config = dict(
    model='class-conditioned image diffusion model',
    dataset='reaction-diffusion patterns (Gray-Scott)',
    train_examples=95000,
    image_size=48,
    horizontal_flip=True,
    conditioning='class',
    arch='unet',
    objective='epsilon',
    cond_dim=128,
    targets=['palette'],
    num_classes=7,
    cond_dropout=0.1,
    norm='groupnorm',
    activation='silu',
    weight_standardization=False,
    pixel_unshuffle=2,
    widths=[48, 96, 192],
    blocks_per_level=2,
    scale_shift_norm=True,
    attention=True,
    upsampling='pixel_shuffle',
    init='small_normal',
    residual_init='scaled_by_depth',
    optimizer='soap',
    beta2=0.999,
    lr=0.0016,
    beta1=0.9,
    shampoo_beta=0.999,
    eps=1e-08,
    precondition_frequency=32,
    max_precond_dim=1536,
    merge_dims=False,
    one_sided=False,
    adamw_lr_other_params=0.00081,
    grad_clip=0.5,
    steps=6700,
    batch_size=384,
    epochs=27.1,
    lr_schedule='cosine',
    final_lr_fraction=0.1,
    warmup_steps=670,
    weight_decay=0.1,
    adamw_weight_decay_other_params=0.05,
)
Rows from block 5 of a small class-conditioned image diffusion model, named by matrix and row number. Rows with one number belong to one channel. Each number is 128 + 32 x the weight over its row's rms, rounded and kept within 0 to 255. All counts start at 0. Numbers have three digits each.
After each channel's rows are labels from the 100 images, of 14848 (inputs lightly noised), where the channel reaches its highest value: "responds to" is what is common among them; "colour at peak" is the nearest of a few named colours to the mean colour under the peak. Only what is clearly more common there than usual is listed. The data: reaction-diffusion patterns (Gray-Scott). In brackets: how many of the 100, against the usual share in percent.
# convs0: first 3x3 conv (model.mid.0.convs.0.weight, 192x192x3x3, each kernel summed), inputs 96-191
# convs1: second 3x3 conv (model.mid.0.convs.1.weight, 192x192x3x3, transposed, each kernel summed), outputs 96-191

convs0.121:064123150078108156182160099111122123126079168144139111156148164141109110111071120160088163113092170118132141129139085112096098152154127166168160091128132119100144106144122086193110149128171121073153112186164109123179143130109071068098168141147170084149148120176167108141121058172080122129
convs1.121:132132180141142158111099160168177095129163119114081186105106083178216169119148146103088156123149147161069142167125153129104148098150108136139076150100126141183164099165163183049174108139143119145104141128107152129136126165141175130158204073125169139163118148112092144109124175113169073164
responds to: grey (98 vs 14.3)
colour at peak: grey (47 vs 21)

convs0.90:116115103109130155073151125218147137076162200118130082113083170131175147122173140065120111124145125105123142114157130108112119085148148130053163113162154120141095139155136173096133061147114119141165099070085138087080062077142179095122115114181114128160136109107081102145086148156176101126
convs1.90:170102119098153111173129133099094109133146071099150134194123123137131134181098138128192147110195115085085131120066133143051147085084161111196114208131155111111174093183137104141097187108104160146100084181069105126102143173196095102184126180119145142098035125138142150107135103118051179128
responds to: dark (59 vs 14.2)
colour at peak: black (58 vs 18.6)

convs0.125:092154070138098107160106100116231162117110151074099113174141135077185161142133129123082155056126083118133141106105065168089110174107121139164112122137148136089137106148096088151117138105167123133186076075117145099122108110101150110097140173148181090135106117095160154145157118092141117156
convs1.125:124119151111126151188093145119066083146095141128084146056139126155160146108166106185204143182166123179104092101113120098132160053128120153159086133156161125147120128165112127174120159136070137143133194115159088151160160131160118119142130036134109149121152122136100130108079166144123108095
responds to: grey (37 vs 14.3)
colour at peak: grey (48 vs 21)

convs0.8:078182089083067158144090146116125126094134129098186121116062169167110048122139128097144105065104131114129095092139119094182179183118151094105056145109135130122087077119136160117111105135099127136103070058174159154106141128184057133159118150144098182117162165101039101110174139075088102136
convs1.8:157100164133176121147118078116063139133177177146142149154108166059089178159139181150100075130112115104102172174094157135159148116137107152163121197071097087143140178103100187134113193096127140126076110121129132145092100172105106179134100097188078103096166107145136169092149175114130105086
responds to: grey (100 vs 14.3)
colour at peak: black (43 vs 18.6)

convs0.93:118182092181093094143152131168071152127083083112153101147085123094087140126094143138076147123157084148132106157078111122122151115149108087130122112121065143110085137138096113109139091148094171112148138072132200161105102121138137120144136077126149084159154122101144075134149173143147072110
convs1.93:154074124139161117156139102186099113097142136149104157149167170156139126171154150107142097120173097072118149148090145150052110135113073139193135163162171062113133136145146126117118174092053087132087140124080135103099125122138137122131119164112114122143001147169128157164086127140048124118
responds to: dark (36 vs 14.2)
colour at peak: black (48 vs 18.6)

convs0.18:127137103143159092139140122132086099135112118122126072149130106160149113091164117144146111089232137087086116121132138128154139105163160145138109047116179098167110129092161109127124073116111129146135081145137117194194158162157103105075104140105117137108101142128164099120091146077148113122
convs1.18:117121140112090115050132120099138145113176120111066107188127116091151133141187147155053143114087104150182118127149119163139119183145153108072143172081107159115175099085159166138119137129136090084106150107157153136108099149149122154118158110150160136131175075069107095139147078142136114168
responds to: grey (46 vs 14.3)
colour at peak: grey (46 vs 21)

convs0.135:163146109149131162102058109058182169108102182183077146126188211135126125136101117119045180158112169068115159102095107094117089111129188123093121142150124148165150118145116117139116133110066160094119143116136148101139210173175094106152141164140093117134136106141140113122141164164118110202
convs1.135:176122128108145164044143071096138170122093140075116109160191137116135106149096067132135128125132179150159136084135123116127164081105185141160172208173070160130146129090126145164157150130145087120032176104115164171109078108174151119154129098128199125132073114072102168098091118125104155086
responds to: dark (61 vs 14.2)
colour at peak: black (56 vs 18.6)

convs0.37:158150147150153147132123157134092143164173077141128175106144178087103107080142136119082120172227191132118115191188169170149131135119133127121124108112163094135107154141208118162146095129156119122122122165145104105134122149090078141170141080089131163127118094180127139109165000118086116089
convs1.37:116137110098161141068104068165149062123049188125151134232164154159151174172075141100071128067104127078103141132127130105135130156136111159150186112175156101165134159137135159081120162094101123124119095129178190163052092120136171120133155160152116110154101115138140124115117159195123164104
responds to: embossed (75 vs 40.1); grey (35 vs 14.3); feed 0.078 kill 0.061 (28 vs 6.8)
colour at peak: grey (46 vs 21)

convs0.40:140118150146121090143125062100138156086080155077119053155129106096107169153125118123099071083134142141091132163088101147072114157138103158100113121103145148092132102171150104199148121123178181183227160160133138132161101106078146139134167123175154119142146081103150148123141058178086127112
convs1.40:151112137102103141185107142110172108137185116168101157040084133139115134106094107139053210161127134123124083130146180130133119083163166102128114168152196155166130114143132136135112193164138070147136168138180218111126127141117116125143126064140148148134121172132116089130114164084184139169
responds to: pastel (49 vs 14.5)
colour at peak: grey (49 vs 21)

convs0.145:096117149121144120169159176112159134153143089108129091153192168126136147059126123113094147157126147136131159122156113143101172108204122087118121183150069116104148122144099110069116111067094108109121140116135124079069090127132159169106151137140136162156119233071137103176140101165175102084
convs1.145:144146101076077112105118148152069203161109095088201090137142097058059114090083165143159175094121157116145131085120167095080101136135101196113132055057159167101121156121154086149116156156108181086132101101157097126124138119133172057134146108061151175131183110097140127107141127114116149096
responds to: feed 0.018 kill 0.051 (47 vs 6.8); feed 0.022 kill 0.051 (35 vs 6.5); pastel (33 vs 14.5)
colour at peak: grey (50 vs 21)

convs0.78:151071141086115124138121115146095102151105154086117144122116114108203088112122160167170157154136147140214115139123145150082141088135119124115155113137085120115098149155116106117100199136168123135097127169141128122144143090079126147095127114084127103156104107203146163148119255154160074141
convs1.78:143119110144141169135111161135055087125102123169105117064157110195119154121162104163186143144133107131091099138171174128144120181124110111117134151141084157148084109116034125086138095116126085144149137137118079176173128114146133114158142198162117174128109123165107130152125107172130156168
responds to: embossed (68 vs 40.1); grey (40 vs 14.3)
colour at peak: grey (55 vs 21)

convs0.164:140110118130152092171102105143179111090182121134147126132102045143111131097084114149126174142107127062134123140173077135086151138150120129127148163133087120124124132174079135096147121141117094132089153201158104131109162190091095096209126102142121142134148082089131158163156117154166060162
convs1.164:077116143189152047173131140104084134103093134134129096179161150124179118127122170088112119157174078145189125138107175114177205114177119165119138146101150094147139095169156121107121143094093138105204180149123124164099137116092143127134141132098155091097107124106204133140217140134167139108
responds to: pastel (100 vs 14.5); feed 0.018 kill 0.051 (39 vs 6.8); feed 0.022 kill 0.051 (37 vs 6.5)
colour at peak: grey (80 vs 21)

convs0.181:143161102224160143116152154143158168135144093095075197127124106215172170112166142189136117141181164105114146155123135155171174166125133059066169136092100120137123151121108172117161113101157176104119126150176083108110137143121118110146093086091104141080128137152064161123240135136147116191
convs1.181:074159117068140182155173131132091078114181123188154094142141159077100108130086103189157080099189117135098166128136156156140128086141131195140132097157103111126138129175141136138145098117083118067098101127145091117164127199150166110117155199127119130145133121185095144069117185178100187084
responds to: pastel (39 vs 14.5)
colour at peak: grey (57 vs 21)

convs0.55:078173127143106188151124134124174141071173125166137188114144136122120139151114140087067115138101102100096106159119054158150095108160112097116068164173130185123163127113101129095139118101091081135063161122143157109095113136196126118144133169150094163139155191190100141126143117128119132127
convs1.55:081135113180035109122120158140128213161118130124156184145081076152138056125158155132116168108163079122161077130166110085087123134093124100100123091083106120214129141101169141168163083121129167160135111038142114108137159072150188145145115142141150165141156071095147132155124146156169133162
responds to: feed 0.018 kill 0.051 (65 vs 6.8)
colour at peak: grey (43 vs 21)

convs0.15:098180153157118117104137174167141184161159175156184142180108133106070150157147140161140121136194137136182125111100150087171134059143134077096096061167086170210096153157146105104117157131147092142091061107123096139104101124141141122088132086107138116157170092153136089117146204089116158152
convs1.15:178110095136130173166155143108042086137113111111083145155135123100109121123105117089179093075118167175089090160154157187105144255142126117154180106115100132076144096137119101123167067144132124116117131098112133102137119143123122119142153217138078129113180144162095140108116111148112096095
responds to: embossed (82 vs 40.1)
colour at peak: grey (48 vs 21)

convs0.172:088147066132143138102169090140143146118135096108184052151081149098108185120128132104088164138160125208131148126089141118225130087105212122129161108161092131111139135144150085153121082163092144130163110100141132140126136131168100134066088145098152123091119115113121126137108131157102135148
convs1.172:152121139112118131129124137185123131124126116165201140164133165097106120110175101061141039121151136114134134178134126150139128147081165156114132133164073112086171095119137158173114154187140108095111129056084198017163128156156102105124058142084139079078088139115110133104129104108171127106
responds to: embossed (100 vs 40.1); dark (62 vs 14.2)
colour at peak: black (75 vs 18.6)

convs0.175:109180136120122055154121115061093103119148143139124158136070098138117107173100176176120106102081133159114130180090107125038120129163056107131104128139076144119107107134103118082207158090078149133167087113176164141127082110123125157126179082135141124150139096098146063121118150124131140128
convs1.175:130150095121152162119166167074099091114155125130125181125090103159116128116109170092142153093142114130169155087140087125095149137132115081138113131103171108159107118120136108186130146106119080107030187061136176155134076167168159087163119130156114153113040123105140138149136115162123089114
responds to: dark (39 vs 14.2)
colour at peak: black (50 vs 18.6)

convs0.81:073141137156154092156101100181162171134153128105112123132099113100132145145071153162118134166059127107144061125139087149148149101150127063162089153152145136161166128136119103118136184118117106160125131059091118066148134142060141150141142119153112123131108138093150174156138073120178152114
convs1.81:172156118130181140173126144127150100176080146145083150147090119199156093150203113126134037124202082155158157094113081147137110141111173123118113127166113169177106118148129055148129141163123094185111119176102163140131059130140106135109127106140170124162118173151099070137098133088171033112
responds to: pastel (44 vs 14.5)
colour at peak: white (26 vs 0.5)

convs0.116:095082105122106118120148115081132108098144099112158103135102089122114102113141123149070175083195144156103175142138151100151108146166209161098144092136088119133128124118177093157156083140125200132187128097190156100134115110196082096137158130083103111131165084147106122119101123140056090155
convs1.116:075123129130107100091144145147114143116114083188160150116137142085138148128164112135142145124143192057142175197127163148179115136146132133098123150187080131118202112088111110125119093118107191049114080075114146102128135120158150140100076107090137069093088092072122162148111140093197130125
responds to: embossed (99 vs 40.1); dark (90 vs 14.2)
colour at peak: black (99 vs 18.6)

convs0.26:084192098106123079094114133134123114106124053152150085140130110123091118121115157109093163137153101071103103208184255122108130115150114118126088099077163148158129137190150087163112128139175122137178185148142112080160118135115169100143164101120150123173137084139133134120079101106103122123
convs1.26:184120093143105127082116089118128077175146135121093141162123149135106159111217123121062095130091208181123130076141073125112164093151118087163178186151114137131153145191145164112139104112128086174088115121164137159122129159121139128106125050150131133179159129139150131124166100090211098126
responds to: dark (55 vs 14.2)
colour at peak: black (60 vs 18.6)

convs0.79:151165173098112133150121161164202193140079099139125201147122133170172142097114181147139164128082094155160127169144120131158088231115086120102132113097132102097178138119082110152116161102152157125094126156158099134113077181142126093165112131152139137125125070125142125130185169193072131097
convs1.79:117098114112131128176136128144086076129155184164157106097167073172092137137111132146123065131135131113069152124134179118114126015149160195166095167151164140132181158176175135120110137141140143168167194149147144099181136131136094113115094140119100115150160205200125111088219143138118107126
responds to: grey (80 vs 14.3)
colour at peak: grey (51 vs 21)

convs0.114:099107182081103078100116072102142102055146210198112055133096121115086124118156121187128109134159131115152132145150088159076148154164159129117183100106165170157175097153161105109140204129116089113161139139135117131113110082094100144032147126137134105160102105128124128106096105085131121085
convs1.114:110137079162190171091085198131165110134130054164100174152180152141164123101102074081079143119067155148103127132127158140135102087106092115141129137159152200179093138134102136090132037169142072119142137116159151139111107196130139151173152170170157151137105138109134169130124119187154126203
responds to: grey (36 vs 14.3)
colour at peak: grey (60 vs 21)